{"n_mels": 80, "grad_clip": 5.0, "final_lr_fraction": 0}
Rows from block 7, named by matrix and row number. Rows with one number belong to one channel. Each number is 500 + 40 x the weight over its row's rms, rounded and kept within 0 to 999. All counts start at 0. Numbers have three digits each. After the name is the row's rms in percent of the matrix's.
# convs0: first width-7 conv (model.blocks.7.convs.0.weight, 128x128x7), inputs 54-59, a 7 kernel for each
# convs1: second width-7 conv (model.blocks.7.convs.1.weight, 128x128x7, transposed), outputs 54-59, a 7 kernel for each
convs0.1 100:537486492492451486549523463542515448524492511464485490532442519560516463491500486491480489432522544498430523418500565505468574
convs1.1 109:595463479511567440544603448538493485499433457560545528471463469469531527473526485535478489448464562491388546440464487518533441
convs0.2 100:542512499403553495430518543500546500519474414505520476521470603550485571486486400437499477488472519551493526472506531481512448
convs1.2 099:663463477483445494488518511508408510517461524567552508478541505514471453585457482489467473479534485517476520504524559471520591
convs0.3 091:491493493510467579428465498483483554551415477502498551480463515546531496519468496572454513472537559491450558462492511503494540
convs1.3 106:463476505481527566517540437521409541526454500623482455502468395430507549525431494641518440495530522472453457492539461499521493
convs0.4 093:558532511505485491617482506509494538561441495479477466502513530499493549547488527546461558467564510546544516462449507522486410
convs1.4 105:469502472489482487578566479442512429515538450468540529423585509571419439495468514531519542459472557518605456516495447474475499
convs0.5 092:537536522493429516431578512492459558603398484486508478448515505465508503442507481513507524490514521518406508492523514486431551
convs1.5 101:589528541498455510468585474392575531485446658522504459497490448430501511462527484572504451542513516559447453525448537439523522
convs0.6 096:482485482490520526527526551513502499451493471498437473544517497511484514501487521401537530499548510498524530545474492517448416
convs1.6 103:492527439528531489505517550444508503487457477532495495555540479560483473486514469434523445485436513564454513459442477490507447
convs0.7 102:512531473523589400479583512466511518420437446481509454521485492532466512484529538481530460499517481531487523491513505484463515
convs1.7 096:532533472489490535505462592479494488552438582548552493489506548549504465497481472514552517470442476624428479522463558440446485
convs0.8 105:541518487570484457448501486515527482517397477472503492478450493489473487497508549508554521480601465444464504468530490518575508
convs1.8 098:461416530477523428480480479567490493511484437456522501613410423547515569400497533563476517525493463571504578531506517436538450
convs0.9 104:512474469536501503421621520491486521404451531429543479537518561455505482504501490565498531471477512491430499531530526441427539
convs1.9 093:504476546489550470462559559516455523453364539545471496552506524446526579476535501624493493537518518478463533503543506511449511
convs0.10 094:516564519509470481609623516554513489491441458524520527522458537508481536532500509427545586452492490481455518555557514493479528
convs1.10 100:496506510565486486471558508470502459502419551554480476444500521529505516489458500427491531466541461496549518509539516455554522
convs0.11 103:570569518526464456496458500498479496477565397464464521466495491532537536576527477482508534493495527495502562580503486464507492
convs1.11 096:539478495477492484488499476488492477536517605535484496424514467475560495491514508490552463492539523498491516522491541523473515
convs0.12 088:599609487583499547513474498510524511466445538520519565469548533527505521445503570457494554483453545534586509591459522524525496
convs1.12 105:668485517528463502442520431549491491474459575530496409480524521541504456484479459561443486550492510478567475475516469457459498
convs0.13 101:525531526477503512486461439478509520555478554532489486522521473465479471484421543415486490458535483485508425480513510507563511
convs1.13 098:473409502510472485543544494473489457508513582461431535508441494499482510501520597512523511481447470520422490466487441564511551
convs0.14 108:554513403494513527470577478495515493502420561430463429474462488445524529539385495469545533452515559484426535494517471446509382
convs1.14 098:449482547493513563469594505532483451505513501526427499562582430469473548446500456504502532498518490477429506543513446532486531
convs0.15 100:421508486594492483434498430486547493460444473492486453517532436558495524470480493543472546466527462501499516546527479517440486
convs1.15 100:571528474490469522476496515497505525529490454551508561513483474598487554486459465505483497525452488449484461540487548436498517
convs0.16 092:532525510472642526474439498469530516479569538459482518478501505530430403472472583491469510451505482534546492527475499479401511
convs1.16 104:545459462489476448497467508564453586457609547481526495497514413518447485431592607396448533491496554572546597415520501507517487
convs0.17 087:554497482436456449575479471518518503496465423521518480470495474448492448508528424496502520515518511501402422522535499534512541
convs1.17 100:492471508546581459534540503517476483522433520522559522485483477508499505478467528526527531464482499495498486465541473422507612
convs0.18 106:554452530467484496526458512533513450470429457448486556504472487516466533515513484508485544499484499469433463540496482505472508
convs1.18 102:554536476510446517462542481480563482452498559513452466509477411516524454519512545462549483512497547506493500515516496503531557
convs0.19 103:487546470462597532541537520546465488517464482478508498532538449505477480509486485492474518403496575475540537521471457497501503
convs1.19 100:456489449450497496557582490567510479494522445524540481498484504450522474526506557436457513486539517497554564516487498490495585
convs0.20 097:497485475471478536552481538470440510470461513481434486491561475527526507492491513504483568476520511485488450562504490488526542
convs1.20 096:589433475521493532465495441511491464452513484556567494523475499517484534465488574446481568516516489547440497482563465537509508
convs0.21 104:451501540567513454528605537545532491468507434516545488497493505447516475495479514514501541463509458507418519486557504439509478
convs1.21 091:483500518497493489464569517516450460513461470444504514447495487481512490536447462535554492534500503517464598464572444523471534
convs0.22 089:443550557586477523452469513505510497511447461469477555502506494495573505522512502453469475506460543463496487487504559513531453
convs1.22 103:496500498494462486499519442499478507438528475571492520482488519480532466431460476512501486466501524494499518535451510519480476
convs0.23 085:520485525545459515535532483521490459508467495460571478508523528567477510450500502562553580537492543557452503539482572475490592
convs1.23 109:607499509477484480497542484520484553489412449570529517461493475557480531556451497524543463511507516466487502474503445538517503
convs0.24 099:463497494575541482545552510457498456526472446506486530545492602479518505502512540498462500558509549496478502476471490489535488
convs1.24 096:402516463526483462588533499506539520561499434525542416494500611476456496468473538489533511478469521518530500482555516541437496
convs0.25 100:477490511523538472544410527445521550520529555436496498584477462507481520428492543524423486515466494550550509518456513427494471
convs1.25 100:467529529442489460548527437502523561507560444494484526492479498461406434498534595501452460442495565527532556434557535551488495
convs0.26 088:515510532576506492435443501513504475495555531526504504460444421452459469520503486409509545484508524515494438495470519509532467
convs1.26 096:495525472526490426507491537491529397477503560438511424506499520527469523536526506525455535462534490477565462460520473517463510
convs0.27 097:490512487507459493506492520499503509511479533444578546508485478453541534534442466425463515508461509493443499503470565600520439
convs1.27 100:431498475511506539444508450483428499453582512476502488535481528556510511462481494521558453496463519490472498478505397536490601
convs0.28 101:542507486528478463454503542476501508496496566466485519476510478449505408503485525533559532479515463550494467553483468479508502
convs1.28 108:517488500497519517485487461508517566465512484553480515506473422414509437511530516528525489550490484504462596471506467492509496
convs0.29 093:483435492482472506476541517469531496475471488497548483517482509576499481548501474430487512498463495536536531499460479473520449
convs1.29 101:450512494509447548506481499466493543527468534533470534455524537512490490479498484425471522519459554476469487511502497470500406
convs0.30 106:533486463495546520469465477502491470494591605508494528516535408427513495521508513610440450459526548459599436558471526502427566
convs1.30 096:611493470560509538518461513554481466457537464509427543539531472466491551482489474552492512519506477595548523528503454458472442
convs0.31 095:514612514462534494505536505509478507477494503465454495513529502543503428526484526491514511505477505507458396570564521520499492
convs1.31 096:441481436561511495475443441527535540514470468523533508527499419533555495519475527432517493482539514450447472522489467496486481
convs0.32 099:409490581527470555547542549466516484506479404488495463465467557507536456496538518460405522510503575509517484509518473488507579
convs1.32 097:398488555494467475453457549438518564483506447482505509493512491578482558418448486406537487451552535536493466555511465511524484
convs0.33 095:494532481476515463460487491491484478575502479498522535493527513522440513437465483501502484547489509478463436428567478439520478
convs1.33 099:577552484485547392454547442549539528510502533527503485480503510484577479568492431480481441506495548448503454517555513473500521
convs0.34 092:445530522544498504606555509510492459509517442523564560607536533438451530577502527467531457458452479570540457498501463535514516
convs1.34 098:461501515450532472529536526557470506517497479506475457528502608474440517504452575567528480482590486539554515508545495558538543
convs0.35 092:546480517473492512442547537498515477480452429468480491571429493522478505445520616544496525481478514470440492490454472521455525
convs1.35 104:553490480540524459466544456493534467453534530612473444505526513474480490524496507586490493473451521554400502513540436497494509
convs0.36 106:496484465411484552511430489478575485533499596584545407480506513496456482494500619476488455498515493489530484565540550436459451
convs1.36 095:469487564559454539484431489507453627489475470514443674443478460463460505479493533515498506466507482480486513547509508493544452
convs0.37 101:485454498468494514454549484446569510547470547447480525484479527441508487495471540456433471532559525489487558562486496500438502
convs1.37 096:500483487508490492551514476527454533448566546516490450478540466509482509456490524494523480420471501525496466529519496478484472
convs0.38 099:473395496500371549510538520536474479465378518422481519535469475500501496484467476547536497526509440563421500524521510504517552
convs1.38 104:505488526497502535453572512500531506467385553487518494485495465366519514441512497484571442555534509467463540459490524520531546
convs0.39 095:598512462395498471455484521501520477540421480499488574488520482524493452573553484402416495509462456493467507465476512512516445
convs1.39 103:588496414552535511530561486470501492537366551603501441483461548520442524504539548489503482528445512464421528477566482489425447
convs0.40 105:440527480460480541479514520526454467526485603508496529454538511493494494519522549541426528510460497547528516517459538537521459
convs1.40 090:459492464540516488483520454478488557511442433481513462465520463401506522507529515546413502512536498528483617505583466588458531
convs0.41 100:565508455538476496574562514522457586497418502445460429558537493463521408500457601420437458487538523577614479538494499467477481
convs1.41 096:546461472525534515546534515466435490486441536504546492497494481608425507515582433466480502517507561567623504448530538523462492
convs0.42 116:471515515497542463560438457535512534428520631441506498509513524500461535509485453503360519523440514504580473520508465450478494
convs1.42 093:463473497548461524525503524539475477493515483573467512499540435436496503471501515453442476514524437505550550530487446541490503
convs0.43 101:666575447520431469450483463498494510589475506432528480467507463467490434515512567478530520490486536459448445476477461453512570
convs1.43 103:545525488522505497437494540407550507509453500461563502521544484561470462455540448525498518488492498537435446489497503474507435
convs0.44 094:461510495497513481524507513481474551474558510429482565449599549512547515469523530562455492528444484507558483465449493494540562
convs1.44 101:494466520496484468560480553452507592454506555435482517433532485516500509521491515485483488457512488524525501479492531440579557
convs0.45 094:403512504466526523525478499477458526513523494461490562511403544501370581560545495545430461532509501523590515545494481509491559
convs1.45 103:465433572558509516479519509523447484518502491518437490506543547441464505469440538630458489501491452496552471514464484539545447
convs0.46 104:607455461469521488447487438473541445509557380443474527523535506530491489516437486459567465466565470476474513502526521476466482
convs1.46 099:721571430515496481481462539497522485516513555510464464514504485469522568452490491452522530515481506496505503491543483514444491
convs0.47 111:452509579505507476499547494495512510496428494469495426513562522525498514488492478502507526504540488529457505475574494537488457
convs1.47 103:537510482524494486515525519466468538450425485514473443486596493451497475457442476532476464449462524485472502536474493474511562
convs0.48 101:519527490504498498415535521519512457537465510441486511473506515524558459499576530592531437522454452543547445462473524552556537
convs1.48 094:388536475499457523482504487535531499553467430507496457543510472407444491486573502699483551504527455545482507487509585478532453
convs0.49 100:507468477475482527457599536553479468410398425464452493431453524545497489428495522409612461571483506478378487532504488451490516
convs1.49 092:525473495472557555542521498530482485472372531509453483482484525532564468506521518463565573550476506532353478532522451501399470
convs0.50 112:524525505491470517519400547464498546450658475501517532494487551486527566474491455535397462516507523549588504405481519533489449
convs1.50 095:499470519492474528492406555516464456525587483481541474575545533531483551527473495460469497482569508522592498496479525495551470
convs0.51 093:602555475509453484483534538461571458519466480521462475483518451557499488514495522526514517533466493499390420452454548464475492
convs1.51 109:574534492545512507454563503489465509533439503525529506514469441537486463567485486558544458465473526516462522478488429453474527
convs0.52 103:559439447546512464549531476425537503517472507500465457474507466474497530496471621523476464477495521554506481466503522522585507
convs1.52 097:479497505511474456467515489506476473542475501482517510545508507530473519443486500547506486520465467513562562482518534517500537
convs0.53 094:530426494460494560446522491542472442611471462486496490483584449503542450487493546517443456519531570506464485498570462523431514
convs1.53 109:473445457532458600466473560486541483501509531475537523542474546487488548488474455553548473493432534544475491509500531458509452
convs0.54 103:515512504463501474498477449484517537526496553440453473499479512593486503539497479506524469494498486494568489482492502508517462
convs1.54 095:573495519501489503478478462493489430553477515557540526440477477500504503472454534495462542472510521534479561494505460588469496
convs0.55 101:497547479531475521454476506504530423543515511474533503493519491503429475491498490541509508462561482492473527484521517430418478
convs1.55 104:493491548507453534448452446510453523546474499523453508413485473478493471508496499495452524538465485509464531498505471499507537
convs0.56 094:563505512543513560535522449530470519473458560502486532463523551456493444489488516429533500450578532483539554477490495489524446
convs1.56 106:475441489507425496494537495484483530485500512477519595494478467498473483485478515495483535475482538539430524453580496520555459
convs0.57 102:522567473503553440469354555531512472469568572472546487429445559528543524454484484485479511542421495513566454503498379468453497
convs1.57 097:547522483499487494491514533474509505496558479475486498485515445462498466509474482477431482492516468500478514578453499492471499
convs0.58 114:469501472563517462464457476526508547481542468487538478540495415433553543537440500474445507549509502460473451479488527499502477
convs1.58 103:517480523463493465583505459484502490490536493398478488439525448444495503430519528459469530516497493477499556530473511529467436
convs0.59 098:530458498469455423528482552471545534477451503497425500548487486485536538518448498463546516502474448506396480477467502495503556
convs1.59 100:430423469505523512501484526472479575427458507475512423598520562531549466495482443488566530529470443485493500516474550500502433
convs0.60 091:492482557412545501525518442555501451511417427462543470521544523545430451466479547449560470460537515500485474567482491541513609
convs1.60 101:487441509610466471453518516525418473529432541503476500519450563504497490546412555460496478484446503486460459541505414495426584
convs0.61 093:516484431506593493439489521503492435484469514505504504496510455572521483513526475445493510496515471507489442534530539546517496
convs1.61 098:472569440526513482515487513499464539554389541475452518540490466556514506498532511455465551458465533428437457505495415523432526
convs0.62 109:449476492530485517556477547496502508571458421511515490481518513486520457551477556626459443503558459608534514499484503488509455
convs1.62 091:421506519535503490515456508477496465523523479500511494477544511427402556507502483593463466478513528551547486519464488464577482
convs0.63 097:499553461576495540481463467478446483504558570529468450540579475512494516557518486551538526495494487484542575551484491495427451
convs1.63 098:566448513473489534496410459510567464553546556468440539505542447495520555485515489581500515481542474490562512486445540453475469
convs0.64 116:536486545468442480462563544512463457469424539473502466492482559491527507464571459367545501492483515511385511533527450460513511
convs1.64 093:533521486497495510479550553469523481458359463534525522474525458575545460518473489484548512522469506517407517518511498470484508
convs0.65 102:528567543503519473454486477524473525483514560542492541434495527468492501514497461468514497526498473512478490483524493524450537
convs1.65 099:496512506523558485502480494550482481515458480530511471435467483454496493483475488577497490471503472484527572569581491536459480
convs0.66 113:484484473486561494486588455486544462482567493595478499518492506519499446507474465466579540497513493448441506552538491431438509
convs1.66 093:447493492532488493546497490527491496524494432454490439521466554466482535467562455490541514518504481504479532487525488467429454
convs0.67 097:501553484495500479424565545476512465518426493464459478468539461450507535548551496600455489517476535515542496518508498486503560
convs1.67 098:488570497493419537495551532536500506469403524479509518465506486479499473491473500662446512503469481550473455490548491489482479